config.toml
dataset = "rendered made-up planets"
conditioning = "text"
arch = "unet"
objective = "flow_matching"
vocab_size = 28
text_encoder_dropout = 0.1
widths = [64, 128, 128]
residual_init = "none"
max_precond_dim = 512
adamw_lr_other_params = 0.00074
Rows from block 9 of the denoiser of a small text-conditioned image flow-matching model, named by matrix and row number. Rows with one number belong to one channel. Each number is 500 + 50 x the weight over its row's rms, rounded and kept within 0 to 999. All counts start at 0. Numbers have three digits each.
Before each channel's rows are labels from the 100 images, of 14976 (inputs lightly noised), where the channel reaches its highest value: "responds to" is what is common among them. Only what is clearly more common there than usual is listed. The data: rendered made-up planets.
# convs0: first 3x3 conv (model.mid.2.convs.0.weight, 128x128x3x3, each kernel summed), inputs 0-127
# convs1: second 3x3 conv (model.mid.2.convs.1.weight, 128x128x3x3, transposed, each kernel summed), outputs 0-127

responds to: half lit
convs0.62:552544459485489546562433452460513546517510511525423578542516483469562485496515564489510487449490490530462492509557433479556403422475550523382603529385380479557373479481465540459475567462496486525512536475616472523416440555371440535446509453549494495541552446506539521501563498541529488501491485450439516544569549505419467473340491510518476465479543438437523562528500500544481509454547
convs1.62:402467444473502564475509554537582472530537472501583485486462470491437512474487479457493500465451565492520490388498503438625488558419411559556495403446489554586544493511508491529403573434524497500514590496447399506437447449520568476456527474533513522514485531408444538532558554491424562438502426476471480523509500533531426491386429546460550548495491453587447464438420541445445435527453

responds to: glowing rim
convs0.89:449528533506509474445596498516507573447538600489427512503540424493491494446525583573495454450519460472571481544437499491415395481498481439528466522489542515474594496486436510593449425499524629446507405526505567491532439483623559522527506447502548531529497473443498532476530471438552477432506485403458575599502407600527458537540549570501548422503518524469463497446456446459521421541562
convs1.89:590471547548495612526528573511553480562534379437361538472418616491475483485508479494466536649494529519532532464485407446466571473485590532491499523505459410517407584468540517474520566601489516555477562492572561558450552525412459492502493553494445557524508492512486482499492449474555412431495514527611428478526483466471520562461539473539544564479495517485540529558554491513536501505533

responds to: gibbous
convs0.97:611356581445439478498425537573479552518449457496404440516584532519427534436571518522459522503503561460441531483535551467537431436532407464485546482397427458501540441481491514560546480612462472472496550449432485438553520528419545466515404543482438520541483575429486494554492515477510504436570505508551447433524565573435487498546456527492498490556534390529556534528481555503487515448462
convs1.97:374453412507479584601574522428474390430522563494484563537505510491523453595435481518478530516521438550544455441505483580472525546483460495578444564482503563492455500557461494443452421475596473481514461520511546582500552475589536474437514542545525488421560438420460538489579501490492455423540471487516496521401560466584461458470498460525479497400456561534488382502494467515561454529565

responds to: rings; moons: zero
convs0.0:469567548434493491534529476445452489463469507473619514554653488512483502480481469505540526512549499522515523492527535624529456491506513544426535424565513487508482497482533516614632442427517564537476575497587538493556483415608518512557542508447494550528492488468520501469519485426620501489548514547468508434484399465409483509534556484472492481474462465550495555404472464676495479481481
convs1.0:525460509459528458469486469529492596543483419443416382511494480561536576574466476468551530454559522499423500563449491491542583548473576546528488492476431456555564541456574575456528502522551446603490497523489435555479375509487555440524520514534446566566488507431396425493588458490532531523476505497493523575503467460489481586580444468559509543519554399467530458568553541456539550448397

responds to: half lit
convs0.32:571409461400537536514406521442494461425356535515444592523561392498556526442485510441527476598495488506492500531483481434487390565444446489528525519550475535521436520517501481458517379510512525573538529519476548484436472378468524428518534506554489519527519472526485556536570460526431490609599520515494494469544421568475511536484527529428499517528450572532515570581517467559498536554575
convs1.32:466545506544452569565560511555515521536450518518456530497572563412408480494452508500487460480490522519498575454482474549543507466566531554486538471434456546430478516421503507475472582567565549455556446515379482563595553577518557489534379541457567474496603574463491523528470518498538404370417470455563487421494518562504412467520470514536532500425588483520477530497460489433575539443445

responds to: crescent
convs0.86:393440514509463497450427520513571504458534465511560438443553488503521494553488559475569572553512457483527505463500523516445533437489457533533472465456427574465596490503561517471444508552559568542529439567556523411618421479659525533481547533511606486407515517436452566481538492507524462526492497514431537567546476492507424546439484447507400508487389499477462421511491414432429498525556
convs1.86:540587540548483529607507494480487463503524552458459477497472439463471430492543496507513478492499485458517545468494457455493410456523550523490490477573555441574436517447565424509555454500459477590477551434479524626424508477366448522438460453552461509591471498529429514549453489473526488435496483521571402389529413542555527550528518587534551537494495507496584544525441570615622531455478

responds to: rings; moons: one
convs0.34:521485300505488449544469541430450492483437480484465432525568521531584430508436526501435473521506524565480360512525410575551442484483428515556513562461492470465483451494571582485626544498569515535456543484513486543434346435486499484564468513509490505450509494542524537526533453496414499510516552567461543467493429489420460492485492495502495486517392511453483479451569537561506517550424
convs1.34:440533524502506540388443475447534570507464456573600483510588499481523576462550485571507487481478501491472503558375547503498496562549513498451566490560446537408421520535510547490488536529562486427464504393451504503542520546432529555519489574468394500513517517523595434577483519406527454544559502389496492489619585490437517504522432501492502405436507475499401538542501510468435450465422

responds to: gibbous; cloud-covered world
convs0.67:464395545455429505514536464439430511504547468528498512454413459519422378554424457499496497525463511381496544564605488498498559560460452457466549454547485463509407400481448516529461517526480586499428545556546436482429562438463520466469482515384547397475545487484538541516558438576491531506523508554498510493536461506469567476330520467473505434506532501475520518547520445521492524496387
convs1.67:457565547561553505565453523509444485573500585534504429432456486531516541477494534488503520497505445508458443491432555464486409447517538606554469538442485544412480532501452481502532501460541473575507464478429566531649482499542457553551580498535463550449491409562470539428401536427517405540419427531568496473450591471603553539548560575482593488459529460512492547515460478467545582490497

responds to: half lit
convs0.23:498556461370474504587554504526416530449402541473515438519590410496520381490490561494438497549511514509512502514499455461504372458463438455440498472553488587477425541455553508540612381459472466512549556506527555486418489430530522510528499491506500497521492465488543557548540520445611537517502488483475509525473433527427553531530538399419505524497511501605439514434543519613515486429527
convs1.23:523462450477476466493494482488499485586532489393433560557473555576437554557437440526524586532569469424569459441513492535409562499528479513471447605471460474582534418442470565511439523530420463479499550459491403435497426564557419483519487575456422514487506559487479524448545455553521447512455566560517514500544429486475501490520429515605503489466528415506597488561600513487464448584568

responds to: crescent; moons: three
convs0.122:481471421550504460484510501440556495564493416466414512427538591555488591487526494498455557472579475548437466527417452490535435465489433465451593498370477429484549582471510488522422477531525418441492506445532589516487481474455429508492509460500431489441471530565517425470479492443387399461497507558539529554513552521426528464505474512517492616590510571500555512579489584519440519492409
convs1.122:531512525498506568499595495573521549547536505549405549465517504435568500573424468464445508488390567500535499453540492482550548564517511384460497526478491547496464537546502589546466543510482437486513450577406414468497452536479586499510464545550537512395534451410545515563516526534472507449483492363552516518478469533536406481464554587537477362418535526476456447575542451414485515511510

responds to: half lit; glowing rim
convs0.48:589384443473487404435513475574414553447455542543528546483605580536510426463489443529432464476426554464429532506528481470556447460534540513487515358506445481433445546560484548519440567492559488469526540447445492468548503494439534561506512571404524531572560515478492518577514471511497490467503501424560507584530431552393558500505509588553443514465548578455500472533500541476531475428428
convs1.48:470542488459544506490534554438429441519548408528474442549438433418480541597554517482463584476620507498477373524417505425446519569444479421508464454518502502516604466436477517496487487451497490527501456601550545511395507549593435521492455528548476537428545423432443556454525517494438409467530445557532415539513417552560509508536539422473514541470450521432513501487498499545437504569521

responds to: desert world
convs0.114:547465633484511511401592467466586455530456457507422494526533638588450531512552521510447542468525482439372474508518490485506451484564423514418509487445467524511489486461470453531456513514438412528486454360432538484522487507465495535468498525540512480492476502506426492464496545508400451435532472615551499466535556514604483526443462552571539521526558547594453520540495522556495463590428
convs1.114:396473473452497477584469528559501441388451618481509559497529553508466486557532458372495459527507574542634587403434460476498489504514501577556474485520508443575474469555508466487454501530499581492507611450429508519535586524477562532436497497504524541528521577417479504529528429551481517444509483461467465511489423518395476477572479546498535492542445569446601490592455544485544482536551

responds to: glowing rim; gibbous
convs0.112:567540497363472529617401493478446479489536556469454492463538471413444546431524597432479499524380475527519551491528526499527545552517435468527553482539527406534407473489479544471527501541531414491581585482476515473518510471408518459499476511414525498505443510529477532477587493478566645528468493464521414465532416549477543516427492524610504422517500447491425498441514468498597523519528
convs1.112:530528427548400488463477564451471452521486387458462525557436574501455452507462455521460552494536528561548512454593531520546514455445580557455535559507473558440569518551521500534443531403435532502530490601480583472519528588478517555533518409525546452539511448491471563445530511530482419543633485540445443530464527484473499436507513409445508611581441560416535479494469453563409532501482

responds to: rings; crescent
convs0.15:461522467536534433545546494543470490481431492481519425638602599618484552551485409629527474516503476510523451498491497453426593521430509592487439486411540520446528491502510533573465511540505512418559433524537492517485390617525547481514545465471454474479550526471539497573544488491625507530499529497451550444509440433504554465511499468493433441547488465449501488433510602458448533504441
convs1.15:526468482521603573601444514510471480454470524539459524429465458445507450536571538373509499536447558486477580472528428497553442395468425421555491452598555474570418456477536479523513490477450536532451469461444488569488596383501479523498508459514563537485465529558495514493450451470508488414534394557556472488529534526536456460436607594543514490439509508471546558484439524544570599506529

responds to: rings
convs0.94:437399516480492456452458535516397548497426518450553443514706522537506437547531521492448519428555518498518489452526488499490448516491592555502560403530508446471494511508472500453558581481544424446506502484547469492499425541469473549510525542520447546495475438514498504511541524436675462534468542566472472538492436454433541461494483475505476596487383466458577526497560490605509447448528
convs1.94:485395447505506445504498533509515414568493436466469510533421486492495568540474478500466493471447444509533482503576418569557467454473518528418416433492499444509558471618434497596487563538472439599480506527516477511557471447462588455559483477589523502542513477433484486425530453503410528476481494489387488465485425470439456480482507499447473531534569530515401483441333570552517438487406

responds to: half lit
convs0.117:511497437446495443573507538505445448495471496524452451480507513554529503499506507425447568455483477454439537539554466472471436543476470425443569415449487486556437504507460535454462393462540442507498546437469451479428437382454508416540507514511556542553533474504515510587509433532573548505619457615543507468461378594344468576538503431524555523471506535511451430525544475489559530455472
convs1.117:491491434493509550445502541430421517446537423494564527432492523430413445474477503420415475551446521506571400461464453492519494528453453530476440540438559505442530464472523498495503602568482544402477464517410534475458604477533571565429498500498513455426420429505610487520591537510545455467512453423496580505490523518390473459436470491495500461441512451433533448528504508389385477521515

responds to: crescent
convs0.61:584420602483531533519566478446553516534613516567539490453389510558520420582500497507513578506561483537499435447416535469550508520511606543531540443552490427440512505493478544479553488576525335458558519462472496548495435476408506456529479575487479449448437547581403497510435491511387557448520532525498469509538569558490537495486478465468509581515477456449499452551547468464523517498583
convs1.61:470536474569442486468566567487486433433498485530451659477516524459444455349447538438442484516515529564528498500516452482337486565464531483522537512445566558444474459461530511510470502477518564433551402507440496538435553472574533498464455503454446495464505524492511524517567588548542459479518479478487475452487482477504472509462454450496427372491419617465559543504554475369507502511473

responds to: full
convs0.39:478465349488460487674409516497477497518466480480537432408590467523441433463478502439444578487483474578552463510505460526484456469483445519486494523429487521500528481466484527601452405564523464527443565546556526510427532392478489466554521450481486500499495499475502433425533451473568498482566484479524470501474445538479427497430502466520505525458601368521589464569503414451453500504581
convs1.39:561500558567407446435492520548462550497497479497430487570542607480530568553508506554549423560508541476522551467503611510499508534512534436465583455582480535464493603507538579461413492467419438505552446526461486468469508534484565521415419575420500541398503518331515494544533452562488443424514499531560554578567520462496494522485475440523506485493486587516441505494512518537459568429455

responds to: rings
convs0.17:517322412499521455589463480544509535425487495486470511493503616551438560529617513480565477543462504523518545530517487547533633468430548556517508495518480506452519546510501517508538489416472498509497497528637606450587564562417489525491533544508499511503561484484489582439505438534460490542464544443533412500495544413448476474476494509498485536563431396487429494491450545487467561500600
convs1.17:525507505404392455459522509442489459478536506540513539549437402534534405519446492563519538476530498513516550501556451512458426471493450414498466511560529492560502435527521434537501423513528438554435434509528541515606540442568463515429487393539551468419538519420505489499527467493500559437539451532465524511409453588562535462389534448437456530521528518500413535448414426624520432435490

responds to: half lit; moons: zero
convs0.110:555524448423447540537458455441400480513425405485408504487551429572448534498534537458336479544482479513443515492511466438532491457455387503483501458508539578524477458527488504494537571550455373485551545522427423514429461531387486539505465562525482418499501545476456480480505447475468544510519429475507532515548401523381475486570512497499453580501504569531521503493463453552500532372472
convs1.110:531443513483508446472527506450532414518607472534517532522395548504480526616482546563481610386534457449618418484462647469446565562483514450480439566476505430481484500515476488448520462487478586493495529457555493378550429586487438497501533504484449443393508393455542557496490458536529477564498492535509561564477505454492523565539524492510515498507448489482504411494551526567425466540526

responds to: gibbous; cloud-covered world
convs0.9:556533418437525494539587441434467518508414480551448579416556551541454467457525517409481505412511452489542508471485659505551499533447474467506534460492570573481477461574537448505451480543497507522568463447608540477618547459530495508492511479495559498558548523495504487506486537538541524482575502410526338524496413574452449505519495508509441493505394469518441586524397525476450491468488
convs1.9:479428457485479439518507487573483384576553453380423435526474521487460490562438562495560499673451516470573474507603448516436525487502564466472402538547450526543521493463601446525537491468485475504521567546415516461421474481533488472544561456494521536481490505544447535545451461515512508413534578540498477520497523468539545590518503454526515452412545540615577488529557444490597470508528

responds to: gibbous
convs0.109:586537512502525579485614489436407440569455424450472427561541508571449598522518469492498566528520522552439445493397470503553615535454523497470446459467480493494492478434520458440627511614465380459532496518475490539477531465460476531472461546546575483480541542447382483496478488428413479569490524585528559524561534509522496509459447521508540613504429537502466487541526529487553538479454
convs1.109:483576455540465550556446515500431505419543529587581484487550526539573477543443460529478446477508497475581524497564585447466393510458494461523532576452598604432466569570480475535406440556541538466491504453484550447631486490485537513499476477521489453574455506545548560470453532557570521508548516482486508484484571457411497395514502454411526440567593495518459434458506423447419461548513